{
  "horizontal_flip": false,
  "tokenizer": "word",
  "decoder_fused_qkv": true,
  "decoder_tie_embeddings": false,
  "adamw_weight_decay_other_params": 0.05
}
Rows from block 2 of the image encoder of a small image captioner, named by matrix and row number. Rows with one number belong to one neuron. Each number is 500 + 50 x the weight over its row's rms, rounded and kept within 0 to 999. All counts start at 0. Numbers have three digits each.
After each neuron's rows are labels from the 100 images, of 14848, where the neuron reaches its highest value: "lies over" is the class under the peak. Only what is clearly more common there than usual is listed. The data: made-up road signs on poles. In brackets: how many of the 100.
# fc1: MLP up (encoder.blocks.2.mlp.fc1.weight, 384x128), inputs 0-127
# fc2: MLP down (encoder.blocks.2.mlp.fc2.weight, 128x384, transposed), outputs 0-127

fc1.128:577588594452476451398628515502523476500516466502504525416531593487537464477438391489515503496501448488583509530570529513497507485479442445466469468449540567506649470483555557598461489411488507510539537506477471469533452525516554503354603496542511511511467566468501490485569492497403494529547570414472480470511441507547448531530550455478453430472431543418444494579509532495526510505585
fc2.128:548467495431487588656492434424517497513524548462507529515492431526525497561508502474488430518461571512480486547445472506523526563448468518543534420528582499453357491475437567458498495549414495486494462511521556455445498472457574566559529513505577483417519535509425439459549474497529517437537415483558476585503556494502343487529533521439550437537521440488511482391500501577555550467612
lies over: symbol (39)

fc1.141:507535598470498441452505485538492527512417513404541458469391500530540600522542484531532509472484526529501395544480509465424437449470464484540455545474503606526421533449441528569489473471477501509551463568404631565530466564595466449507564442487524465550461520528424488491462579441464452497410396450494520494589411513581496561486407387480513500512454510526448546548519493552527523509485
fc2.141:562489521448526515486515523463424462497458461525585479590493459569462527534582549473461376474463538418529529482494427508481519445459484545540378536520491450509581531466486446587511442453505566483561547551549534497485604601569505628565529471501495482511525464531552534471471498433473494483522449448514485412484535620426418485459480443570455514524484456478568545569529525439381536441455
lies over: symbol (50)

fc1.322:488450467465469536493475577444513508541563534565486521500460528519375473549467450554478496567396575425525472435499478546564501456569467471487513575464496515453460369547615481540532557455421549490532579514519513522557518434503485463416577523503461511490505463470506463610404432459435571524526486485573555522474426537477541472519532451512550539541401543538421564436438536537559444412466
fc2.322:647504505581545560538409561497439461477527470502497451520446486491490536577540492483541410487416565487531631483473446589534531440514405490486443555508530516520469374488549499418542450423481566460460528552525473469509510516507559517464572586483558612485482542454525484504558481467566532434560498493482461532443437519476484497565357508526423498530406522520517542479483513520527480416445
lies over: rim (45)

fc1.12:449515535538505504422476431514501409483543495537553521501473509477462485489556474450480510557544544454428539493432508417516627481503587507582498539480465470488507531459429538420457520433451494475473479579542455567490516494513459438490462486558682417421495372408479543451429450468489574612520453499478487417551455516500506562498531573493515403504497437513542490530535503618480526534474
fc2.12:487525548478481414488541506543444526503520494483507439447629446489444538500559484603610494435545450423467503554473441591421492486605494520491480512526496475481487471440530485460486560477538547483485495528591467432490493561446435586457521531449419485539539538486462601456488564495485484358510497491436550482447518503477503549585528357566471511634475600538513462496483514541461448531482
lies over: face (54); symbol (43)

fc1.59:559481469471461527578553520470488536487422569536537610489490468520530511472558432480503459577454492488524473477580476507502436488573435473426488528459525447551525549565459484498468508497488572490584582546437396597380505496555512401491511429489547479475492471504519458422549555508496437541552536549543573512457627396487603434570449456549484531527529531493394531541577546480540437445491
fc2.59:648473447517481515496484519543525447506461419532437522467493559466488536446641544473477534428491524529495506564516502494466577521455559472533541503506512456477437550536477497486488474497502501419447609641409546459456513494512542465557459485570466558514560451597492457496486472489498388561572430563590469502502434464547517534395488533467573473501458513550496356383504486499465504488491
lies over: rim (26)

fc1.44:524468533427515546562543556489464464456552548536619497488431489449451503391503603492556469499471463425490357472539462490444501575527582513503429517454483473438483432530493485548454467547429420478533435506447492580468497521501541573437558494478442408450441507490423471442490404483515514494495537404479476574444410420512499574562575459554479500548555593524476464509527444468528566468478
fc2.44:542532466547515445433413451419463538431555456524533532463469578504484516581471468520459614452526464481454535489541507480422581521606443465573529537495507445485433550573517526472551570465503581405553462469494463455556469518424482426493473443527536566530545513535545549610486489490508525478454528555409551391461540450536488484377503474445477443457554473627504525488431509525577461488549
lies over: symbol (47)

fc1.75:503497509482481471496532467549452529372576477546484533535488531467451479469518552415493551468501554468496484488496476358418550517505526472633529543489496574578506472514472496578507441393415444496452393474447528433452574405500480537520481576403581520415368560500553438504463526509484469505512580527501511392485472469439456525457468483491572525470514501497527453439448540524417457459503
fc2.75:510486504500441468567485479416525504544483441387440457415480530547566515413444419557513472558536475513539479492511490629522508455496506497390581487490528368501493501505499575437519530504530563510495606383503486539451436588496537438524515450574500494509682449461518547469544527439482492500525437483443519508588529552519539526519463513531494520497548434491485483579498481402501467443575
lies over: rim (36)

fc1.344:479528589521451435515537539509446544415511535445578441410330385485493592483562520489573521431463487408487513505586450528530489524529496548504443557509482551575435454441568572500467523461554480420488451451472585561472462474501538445401560545526554462441414483458448528410496538508517406507499448465563504409503446464547456521534531504485460510477550485518479509452507494470515532438574
fc2.344:517478431459527507460446495461484572512477482548406555552509457530526499578464565528538471502445478546511427526437640434412558552590548457610558402453432384542481474507412597505525423528501507576463495506577473494570494506487531600419456489471480450519430538568446507483515478491515505522513551450448512516473465439457535542513528443479517450607504573585574494409485479518486471485540
lies over: symbol (76)

fc1.231:457468540476493478481488477537445499471516503461523518528495437421445583388521567532518549508426440511555402522562574542487498527550456568505404563380468533472498513463477505503442573577435587492510415364391628547542539517564473546448571552440470485461429467556458512507492544493495507523499499469519558486487497510585567545451445468533483541473478534567398541540503526481472385502499
fc2.231:502470462499621466509525463430366459447460497542483519443525478511467606423460531506459525463493508460441453420508538531542530525593541526517470524424386540498510459499479554514509602533531616469483497471512468640446474566515439430574563452560451486539574549499543530494415538554488489526527548388480566457529499513463536519379462463495446480549512605564558544489463484475495500515500
lies over: symbol (68)

fc1.0:498411536464512502601434551507498417487464504464499427470487451463491460494493510476538453555421496544449511538549523460492594529435503512547434601361624545493542555470484573433541447510420537528456530494447559552562466470500459590553609473491415498521510461458531563466475502528574577565555495502491570540524479541505517469492451518443477532616500500449461447579503475389530429576485
fc2.0:447507505456485396525594487486427530449446520504560598515476524488525610411513501499539556452505499500513437484429527519508498392562387552469476528496434516508525476590551449469546587444469453452535471467578485511398572535527487387511430548509493481400568527602492490492573568593510489533465493490546505524468519613497496509466477466423513458386462553516522590532545459504523527469527
lies over: symbol (34)

fc1.303:468527558512543400514525514558503514524544503568442397427524467470455429472451520553519480583460487542440448526493530424473548607459488430554386520458395552454497572510505509480538456588426414452435464462529569486490518398512418554588453560446459596527574449498526488471408503447489514515521474398530517505528521507559495475464543468523578447474483413569518519520471528513573429538474
fc2.303:564526459547520475485449493492483477468409529569477577554445568635439583482505495511552477503426516447461600534521512625511459419430446614510531469565513453524561495442539543472526512431457532483529472484438498546458472442458528518406547475480566464425494480564492537493515570445516515432418476495449544524511542510520583507536538469532382571611556483406465441512496517462463411489530
lies over: symbol (28)

fc1.294:588494472457548423595499440468533581506425500508487504590436519523475457621468497492512572512491405551466461530425449499564462484557430621518482563442455499384461481410500384454477459504490601441486467580504506552492538555505567419573480515530483439515482572516491512495438412527470497574525477405539511485602567545488558541520496480553466482543518436543506494508470444500420502513510
fc2.294:486509536488455598573441524472603530494619548512483522563549451469465489470519427523496538526478488495502467475471498456528484535471577518489476481626475525451400525519553573540524511599585527513427495544421550467535570466440469438512468532452396463520450544542436458415436476485547432464569491397420472509414498493519562492550517448492452454575462432475609472488403501523471585533549
lies over: symbol (32)

fc1.29:441420561449428503454489463449502497539493432497531464500510520526449536425510468517480470517545548659485518506537475471373499581503543495506509462496466489416463523534514533546441536497485569457534491589448410453394440429570491525498545542495466511436482510496589519470551562590401493487547508475501497539609498492583510523511646572551525500523550455500384463556439519504518609479511
fc2.29:621461506452536443508460549528460518524438464568515530452531482512479488453476514451464507431413453548573548499429442515454536533452486516502516568511487404450480539534506498562434493546573555519418480500489497502418546488553583536416486464505628531518426478551505442530590611536575517455534458446453459547438419439539511488403491673509571477497440568485558477462476534492546536493478
lies over: rim (41)

fc1.61:556371483430461471491554545536549508476538500548556377506419434473423441485523397486471479573493467489429486461433511451375522535541620518541506524513518433491436559581514534546529577444440536431413371492528473464543486536462528493503552540500539521396499543421533420558496545513501472494428516459454427396509509501464516527504479522513468512422456553573507468543481508460551525478452
fc2.61:519503468414537512609492478489506470489423509469548455564558452394458566488517584444531454509504499521504535449562506605546504534520571484484503425505473491489502486465527477463586440606460565443468509432424496579569552564533511504497391468508490458466512489480502499451580411555393377470516601530529530464519535465441527448500386493522634501480497441497484485445544485556528511459589
lies over: symbol (89)

fc1.373:496498536473459537538546503514468512532505512476467536512567495502594418514554530451486620577475499431545509396608458473591561467547453450546520416384416379524424626542530556525448496422540520460496489548450431496610474421491566549506497483376489541418513509469474540531547463468446509462504481478511453486485488533533460496523515551491494485531566491472567568558538457457582446449482
fc2.373:590486483413504481479528508541517556563472577585482450540471582514472603465521536516506541498525482452514509577353400510435494583422522583471397540495547507434584517563477435592537530499494555500535462506499541486447499553568517463405463570549452535468453418519501438448450496568479501499489491522592582414551485502517507460427522406525459517516444417479410537446541496522466495526494
lies over: symbol (29)

fc1.155:549607440531446454566497505440440493629512480515467483463555440487465482474502476443440485482483532499525488437633442524492492456507535472488577426592500508556426438469604522483513501501563510541452514470479602564519493463473521413441462473533522470431474504414545533565426458436566445498462491540461521569510442469538508477401499433445466542514441489394385496448545502523563620480513
fc2.155:524485536416504628529494507444455520495455492540413383484427395496447580499467472527534545457490516551574461540481453565506439455421485502464552492472517568531547493563466463507431521585511448550431546489465426608517541499535582484579396521465518414527545491441446569549403547486541447497555540474447526486496514601525523514363581504522496444459570550477511528487434508493505483461516
lies over: face (80)

fc1.300:541523487539437503460476494530526517513484508535584527603480453567428450498554411497453564447536462443409504409368361464457515550524545483507437509477535547466526519540554477492550492541461490492459493534476463507522452500428447460527475461514602568563566535485535450564466506467474495458496406567339439432504416497574500512528529552412481551523521486560445544485417529467488533604473
fc2.300:569447488480503486480460519511455550533539537521482432458504588408464480479389485412515474557509567607574487410539598468509433506462487548520522404396525478587433489438470523610500527466534560518493458461505487527573443600506521508430452547498548518499388439556502520532489465591510518481487552572604453593482575459482525522478533456521583474499501441488455470455470391543500523471521
lies over: symbol (62)

fc1.230:489513490520319625486442557450502465423450356582570563505479465487527521613443419548464470553536504525430447455518503485467559532502410518440495523538486476458493512555569414520550492547481495518546429500399477504546480460551504500501536492487511495528439525490435468544477563546515486512572569543491523555598469577473545532515470515473482535515559601403424530477534477575477457528464
fc2.230:478507531536490486512464467575483397436510413479531417442576517493541491531423444558469504498520512601455465531441471468552486540552477483510505455455552401435454533544510512535602453426547597550470436548407457503595530482438430594517591465517469452494478473548455406476499494493503476468542514540579508494564467515563472588479611481495476442496483586520577427486524547578431560472424
lies over: rim (53)

fc1.95:482565453613505549431481507496494401589497515525458497523522526530485476503616447457485562462565550489479461486453490380527454533504532525483487521527444490499516533563501588550490514329577522509512517493522487492509485479534461485444508485499499467378603541519536518494540499573459451534526488472527458484549570506498545398535537388543492418390476497499595557474442373582423475514474
fc2.95:519517549464539479467537435519543515416514448514518486499564434470596489477358531495520464454521489491582590563575448582449496441465462529481543566488580498495407439433489472540447476569435452570428529581609520509455477545496524554554453585467520519599502422497471501486489482463541430489481473565469496476508517514468535433448502513412458499555561593447416448504544602506415544452552
lies over: symbol (29)

fc1.163:556404500470440516520541516497544491516390584405531619584450471516454420530558422479427453566406502498410466600394478466469559530603529482463498434422500481512510512513591408403535491485492522574447492544508554478515513553472509471599404509530516542531548527499476497462443496529533462522498459481488526452480452554468481525580402506435478528528465488516425454445439496541530563538527
fc2.163:393637509519497518442430512514537499424551508447478437421446575519497456464493418456504481484493600559554512471521555533549407465508456490520480462482489486581585544532484493616424542438496613451478494468482474610519485451546518582430471564500569489499414532490528459525566533546557414536475444455532472439431461510504474509505493520573643443482491437466501559443521468471504545528462
lies over: symbol (28)

fc1.233:541373420461539439475476546521546570562528539474439507436449439555425427469489482551537423534538496485505454507371525464400447518437520623448502458517443498555516583537466468480567485481466451482448460474466516496489537429462606502555492518460601587468442536441545502519417436479462483530499456496457488461537490630534437526558551499511548479472434496421505501485440515545587565447482
fc2.233:456603560505468500495578423478438459416540470505495559566542576422479410508454464528503533568438484444473552497575515583543526646580486435512498528522521544365497449516547476493449503517500528445525520486493540473446496494528473495485539471616429575487514508579525465410549480596423400467550548488522488509411523426524595494473398583426473535484477488533472527495463503458508514502522
lies over: symbol (25)

fc1.333:527458448475492640481573390425467496541510548441466467586497441504376458505528470428501529481551442440461524529459524483529568510520484503514489524487458439472492507474465460535483487496499442518539493583411500489449470530558541476534506469539547577480503502426601497546537521553590475474473523394357536453489510559529573552475627468465477617450557457502518496571436415463500528544429
fc2.333:480524415549542542503405503508536500553505550562448512625486494422439496518416484510522463469453557579549441480572584390473565475531542456443546519540491462528436470548394480523575484545449474563580605507448507490512568477430495465413487550476484464436530543555454389471457483416446586477562455442536531459475498586502546398467501528556534489534517458531513551469512468599463520479518
lies over: symbol (44)

fc1.64:462586513459491393493422510505537497456593511522474483458581435549453519550478527530451611460461458511420449479432467520474563387570533487573507472494407543488520544543578470353574456481510525492553454426480510602471508540497608566508540515480440505532489551469554459570503473486436438479444463529473519477524482416518508428573617541476430544507479465536535478419433509522519478450528
fc2.64:543473506533499548510462466424372522486509548371519544567496532415612537440497408520517422496506514475595519521542547525554450596461534529444533473446483451475490530571529495620468547557523485480479523441472540476508391552516450466548558508403603562546528412532430546391522523397496456477527479550499502524476467459552502516418538530468568474581449477509456527509501528514455423486493
lies over: symbol (44)

fc1.204:561412524348431483508473486477452574505399478537542507550449518499519489492489396418455526537542445495498516487480440552485527513464456450493570458536421489570454544559454528555538538509410468490488444464440582483462509490534587420491479468428465441456521488504472491547502526546465462580447402538518441521523518527458571396474615443426429537497511477521562426563549521449574545592549
fc2.204:491453499527477450516516530526597543574587596449456623519543513530526433421492555453526571573521441472423504514560555492474469521483664496521456526485499592498558485485505462447418438491423418453455559559443470465496508583504522531443460489504541481532472465491452554447518457547406499581488470471527414543570482474503450464528508452494505565493491515528608444480516503477343550498460
lies over: rim (37)

fc1.357:510510450543412604525481487469532460404517412485513542531492538465441522502452494412446492464464473513481479582507499417574511521526505415447492480477477504498586479624574499560530460477469445588481519463516447463458495498606519503495600492445457471585479458470467453542540532412551464397428476419623549520526491564482467614489516403492506460530520564534489495501493455593419533424526
fc2.357:559435624444514512532450512439452331426465403586525508523490490475534445522467525529528474497618568508436502397456453536600522434513401503452530501537534488471484519474464464533573460508490481509521487609435465499501499474463405572549507502556426577537467446535415473528424510531484542477538499567510514528509513506536552536611510543490501398498534585469584465499510537496516545447474
lies over: rim (34)

fc1.239:473575574488407456519472514500421483519503399405549488552436482417494645441509476492434577553411479441468499430591500541518494481437512560473559494487507537560372466539459481430518479448508568479530498411532565451595525441517566502472399522534543428482474474397532504523534461449450479487425468472572535401546543530460526541421502504550537439481506443469484453477510539505530528469515
fc2.239:504402473580467454486454545469460429532597492429485595474516526524428563529507507503497466459478554527531496508487527462505484444410430452597466492523568482548518542559546522606556515497480482497425529468584425470486430508476530507462580476414457509541420545532519399658486572496577561628468427454489522510469447491474578477430554425482515458486459502495567535567524516460474433511476
lies over: symbol (40)

fc1.324:509486467416435537457557402474454504543512521470457568513450492523531482526479533472484499560586509517418464499543526446548564559392631438422493577512529547496501467478476551563400470492470470507559525538563520478469401481510424534490490512406521415557533540406444494572389429519515519518422583540514559510494544463479557461509577510382500551527473492518478576531559445501528504564401
fc2.324:523478601455481463589548444551527518443487577458465519541485466584486428516519436530465446467513536470439480437606502495614454517514561492484428485516521547579464563449454495525582411510509477502494593466459525574513529577554419404579458449496455472509530573481530583461533525439467455520503459506505428362493555454536588431510577419468553524433476525475534515559553533450466524482438
lies over: face (55)

fc1.43:499602564461516516434444471512479468502488432486534477470460546516499575481455466468546503490479545429524415504485566481464426512486524518507420505466525528457534470429452436500465486486468500525493521505412725554450489641539480421511520455509538455536373547522514471520446520408494506502412376494574621500466442555583552467551495430551481498499484473543485524516491498534563513510529
fc2.43:458448476474509494446494465520467431476476453552583570655564418483425489383549467483422480510443510444524405482479482535528506536479530584522470504570434543506468524497513488447483509562484560514410578510468532520515476573500600466499530398462420466498602555474491555506524556468503449529519544457479446409616399530431497565490407525527494539550551491549601468484543472533515503518550
lies over: symbol (88)

fc1.102:510560513467493529558428464487525459496531489548465458492513480494494440420484485508486562489460606462418527511538405460491564594615527450505486359485555558500442470487383445473577495448524563468446455468493584516490513500418474484485456489582451500468551503464564651458505528394581491571547484391475485514476523426572540429539491523473487559548416454519481508538492480450444498514434
fc2.102:501542501429436488478432508551558534553506491452492402476485509424430542498467515486542529562519432526503548443495547567552603547404642442478465549478355504504539517456622450402416624485493512511490474517467519464465470470519507490455528487449474419467429460501532468477531550475450529498485481478608544514496606573453570553537451509456530491524531505521490560590500552450461520422535
lies over: backdrop (100)

fc1.195:515524512510461427467577404602506451444429495531491546453422600515502534448463512563516480505461493411470465437534515515468473425463404533496544495515451487442548563387539572568539500508444505564427406529474535635514522509466534475399496467454438480554449493518537509559497457558468506597463491478518576576508446497528460565477568512481414453462442518598468520436388511533559490513501
fc2.195:473424506527518499540468501497506515534483509505552495426484373415571473491486548505486510507494417579551521547436571444521492391552472635510469484439544579560415518489459588429501453467554504458474508483486458548491450459521506508580534498557491434565521559543491519432579498575503457530418548514574511471535418600502470535552391473520532494595452570462481465500554502441572432417421
lies over: symbol (27)

fc1.142:435550468573470576439475486524498486488452479505501494513519596472562550500512501527502472501505467454540529508616508423497512509588492326416527575512528539595538444508546440544433428484459428574483489588439456555548490480541557488448538547473497548531523449444500528551419464558514468466443577402513543533490480500421551497503543520550473420490535451504557410470521465542517655428510
fc2.142:575471502439508424505516489458508507396467501536610560441458509486472469460466557475594466487553529523424431492406483523499512412380494646465520504548473523405529534480514496433546541494494480523430591504511525525410524596488468530573418455587569545474578501471518540583495504449537526491483442605515479508587410603493482478557496483488409517524511520469463512520520454521494535415483
lies over: face (67)

fc1.214:462471534515459486538521531506474496603420548532592469475484459476534450507479509426498470497417473521572537442597453479501592385403489523408465508493498503490502483572540494478449470465496610497540487536577499406493466428637457489526388477560585452473486467470405512503547510581603572484542550503596469411515526516462567515471495422473533430469463517459560486579499465474490532482459
fc2.214:442532527557529510471503496491532447426585439499495595546540516489461506516488402509531498519461414414517527476485454467486535558566582498578545542440440521600473460579480502536543604451459390480501464450414568568419526557416548489484558428429515515455507565556520473526504551455495475559415486502438516438477388499467484525472501546515550444512609484590502531493514604480458555414521
lies over: symbol (31)

fc1.286:521472514506421546502494479484515456594522456489516510464455487564456425520458432447501508456519562531480574454402456566370509467425494591453473468489431435318506532332495551511549494469573585491465520539568538505532422456484472429553453478487531485577471431511398495444462497558526529503497456532514527443546513553524585527473490533433472567518456509528513531528458539548478466570539
fc2.286:490461482495523474457544525492538600507570464595557537491532507455439498512528531472496515523395478568471489371581450403521438536405412598518545541500510551543520513444482560515494492525518501503429497544470435532514534415419394419595474476568452513452496578488583494523515535567505506480517513600420537552487543466502461472536597481439440500433511447473442455637501460463509527477460
lies over: symbol (29)

fc1.107:568528462482431501543536473561568508470527555446546545455489548479461502547522498444523414527469446526517473407482465438562475472450498489588487505424454500590521461469473565522529518518401440415475437499457464433478594524546457462511517492374616429479441485447482420581595581568521434564556542529513491387525533517512502446507460506562514517518510499505516476463513464472516448615364
fc2.107:555482542467480462531531463475465459552538505533491418463515581453491575548473504467640507429545447518470528445538488536520592480545442481439492522514448480522410425503484461510518428546503591497551497459526514557521470595421529500562362521591512495477539525557524547469400507365443397452543488575454516470589551507459543529451498537428479520504581428529404455531502454529561516459519
lies over: symbol (25)